From a checkpoint of a small masked spectrogram model.
Model: 23.4M parameters, encoder activation gelu, encoder patch size [64, 2], encoder layers 16, decoder width 192.
Rows from block 0 of the decoder of a small masked spectrogram model, named by matrix and row number. Rows with one number belong to one neuron. Each number is 128 + 32 x the weight over its row's rms, rounded and kept within 0 to 255. All counts start at 0. After the name is the row's rms in percent of the matrix's.
Before each neuron's rows are labels from the 100 clips, of 14976, where the neuron reaches its highest value: "strongest on" is what is common among them. Only what is clearly more common there than usual is listed. The data: notes from a synthesiser with random patches.
# fc1: MLP up (decoder.0.mlp.fc1.weight, 576x192), inputs 144-191
# fc2: MLP down (decoder.0.mlp.fc2.weight, 192x576, transposed), outputs 144-191

strongest on: pluck; echo; bass register
fc1.539 159 [128 128 128 128 128 123 123 114  83 128 128 128 118 128 117 128 128 128 128 128 128 126 128 128 128 128 126 128  89 128 128 126 128 107 123 128 127 126  71 128  97 128  96 128 128 117 128 127]
fc2.539 030 [148 235 128 138 134 132 141 255 170 190 128 128 133 165 255 128 132 129 133 150 235 130 125 129 128 128 129 166 134 128 166 128 128 142 128 127 255 130 130 141 144 128 151 130 128 127 168 129]

strongest on: pluck; drive
fc1.68 165 [126 128 128 123 128 128 127 124 128 126 128 127 121 111  94 121 125 122 128  29 125 127 100 128 128 128 127 123 128 128 128 111 126 120 121 126 120 127 128 126 118 121 128 128 125 105 126 126]
fc2.68 031 [166 132 129 243 146 157 128 144 131 133 127 127 147 134 144 133 128 137 129 255 143 143 141 129 128 128 143 129 168 145 130 136 128 151 189 128 146 201 127 128 127 130 132 131 127 140 128 132]

strongest on: pluck; bass register
fc1.394 139 [ 85 128 124 113 128 127 128 123 125 128 128 128 122 128 121 128 128 128  67 128 128 128 128 128 128  67 128 128 110 128 128 124 128 110  28 128 128 128  47 128 128 128 128 106 128 103 128 127]
fc2.394 011 [148 191 130 179 138 128 128 226 137 152 129 129 126 131 130 128 130 142 132 134 140 130 124 133 130 127 152 138 161 143 129 130 129 129 135 126 165 128 124 116 126 136 165 137 126 129 185 165]

strongest on: gate; bass register
fc1.505 125 [128 128 128 128 128 128 128 128 128 128 128 128 128 128 128 128 128 128 128 128 128 128 128 128 128 128 128 128 128 128 128 128 128 128 128 128 128 162 128 128 128 128 128 128 128 128 128 128]
fc2.505 203 [147 128 128 128 128 128 128 127 128 128 128 128 129 128 129 130 128 128 127 128 128 128 129 128 128 128 128 129 128 129 128 128 127 128 128 127 128 128 128   0 128 127 127 128 129 129 128 128]

strongest on: gate
fc1.383 075 [128 128 128 128 128 128  82 128 128 128 128 128 128  24 128 128 128 128 128 128 128 128 128 128 128 128 128 128 128 128 128 128 128 128 128 128 128  84 128 128 128 128 128 128 128 128 128 128]
fc2.383 029 [255 128 128 129 128 129 147 129 128 128 128 128 130 129 127 127 128 140 129 129 130 128 127 128 255 128 128 129 149 129 128 134 255 128 131 128 141 129 128 128 142 127 129 128 128 129 128 128]

strongest on: gate
fc1.467 091 [128 128 128 128 128 128 128 128 128 128 128 128 128 128 128 128 128 128 128 128 128 128 128 128 128 128 128 128 128 128 128 128 128 128 128 128 127 128 128 128 128 128 128 128 128 128 128 128]
fc2.467 065 [128 130 129 130 131 128 127 128 129 128 131 129 128 129 124 133 131 129 128 129 128 127 131 128 129 128 129 126 130 131 130 128 129 125 128 128 128 127 128 130 128 130 129 129 132 127 128 129]

strongest on: echo; noise; hard sync
fc1.171 260 [128   0 128  83  34 118 128  77  67   9  51 122 128  62 126  89  52  73  62 101   0  77 128  88 128 128  99  97 111  53  61 128  59 128 128  82  42 128 113  79 120  94  42 128 128 128  54 110]
fc2.171 534 [128 246 184 128 246 158 126 160 169 182 128 147 129 255 193 232 166 128 192 168 255 156 169 188 128 128 134 191 128 153 128 128 193 138 134 150 191 153 146 149 132 170 185 163 128 128 142 144]

strongest on: echo; pluck
fc1.541 217 [118 132 129 119  98  79 108  95 122 129 132 130  90 128 105 134 130  91 104 115 128 115 128 122 128 129 130 128 122  96 135 110 137  28  97 128 112 117  67 131 129  54 127 124 129 115 130 104]
fc2.541 091 [122 145 126 134 144 130 130 137 134 131 139 131 127 134 132 133 135 209 168 119 158 153 167 124 149 145 172 135 129 170 155 144 130 128 146 130 129 147 127 140 130 137 132 119 131 158 129 129]

strongest on: pluck
fc1.238 179 [ 52 128 128  14 128  98 110 106 116 123 101 119 105 117 107 128 128 114 108 115 122 111 120 121 127 128 115  68  94 128 128 116 111  72  90 128 116  92 123 128 126  85 120 126 124 106 128 120]
fc2.238 019 [134 143 131 131 174 135 129 149 134 130 126 128 130 160 136 130 132 131 133 130 227 130 123 130 128 127 125 144 130 183 146 255 133 163 128 127 135 132 128 135 128 130 134 132 127 124 130 130]

strongest on: gate
fc1.29 217 [128 128 131 128  87  90 124 127 114 128 128 128 117 130  86 128 128  74 128 128 110 128 128 128 128 127  52 127 128 104  98 121 128 101  58  80 127  62 128 117 103  90 128 128  84 128 107 129]
fc2.29 765 [129 128 128 154 128 185 194 128 158 188 160 138 126 120 145 128 128 205 146 127 142 127 146 126 188 128 174 128 128 205 136 128 128 161 128 214 120 139 144 154 169 152 131 128 142 140 128 114]

strongest on: gate
fc1.3 172 [128 100 128 128 114  46 127 128 128 114 118  98  87 128  65 117 123  99 128 128 114 128  55 128 128 127  81 117 128  83 128 124 112  83 122  68 112 109 128 128 118 112 128 128 111 125 127 128]
fc2.3 432 [128 128 133 128 143 137 167 128 170 134 237 137 128 108 227 190 138 129 136 128 129 128 128 128 171 128 201 128 162 200 128 140 167 162 128 133 130 128 151 182 128 128 127 145 146 147 128 127]

strongest on: echo
fc1.367 168 [113 125 128 124  86 114 116 108 122 125 123 126 120 128 127 128 127 124 124 120 103 126 128 127 128 128 128 125  34 123 128 122 128  77 120 128 124 115  74 128 115 123 128 123 128 128 128 119]
fc2.367 020 [152 159 129 129 137 149 129 143 255 129 128 128 128 159 167 139 166 139 130 131 156 129 124 135 130 127 138 166 136 149 152 128 134 192 255 132 165 128 128 212 255 137 132 127 128 128 129 129]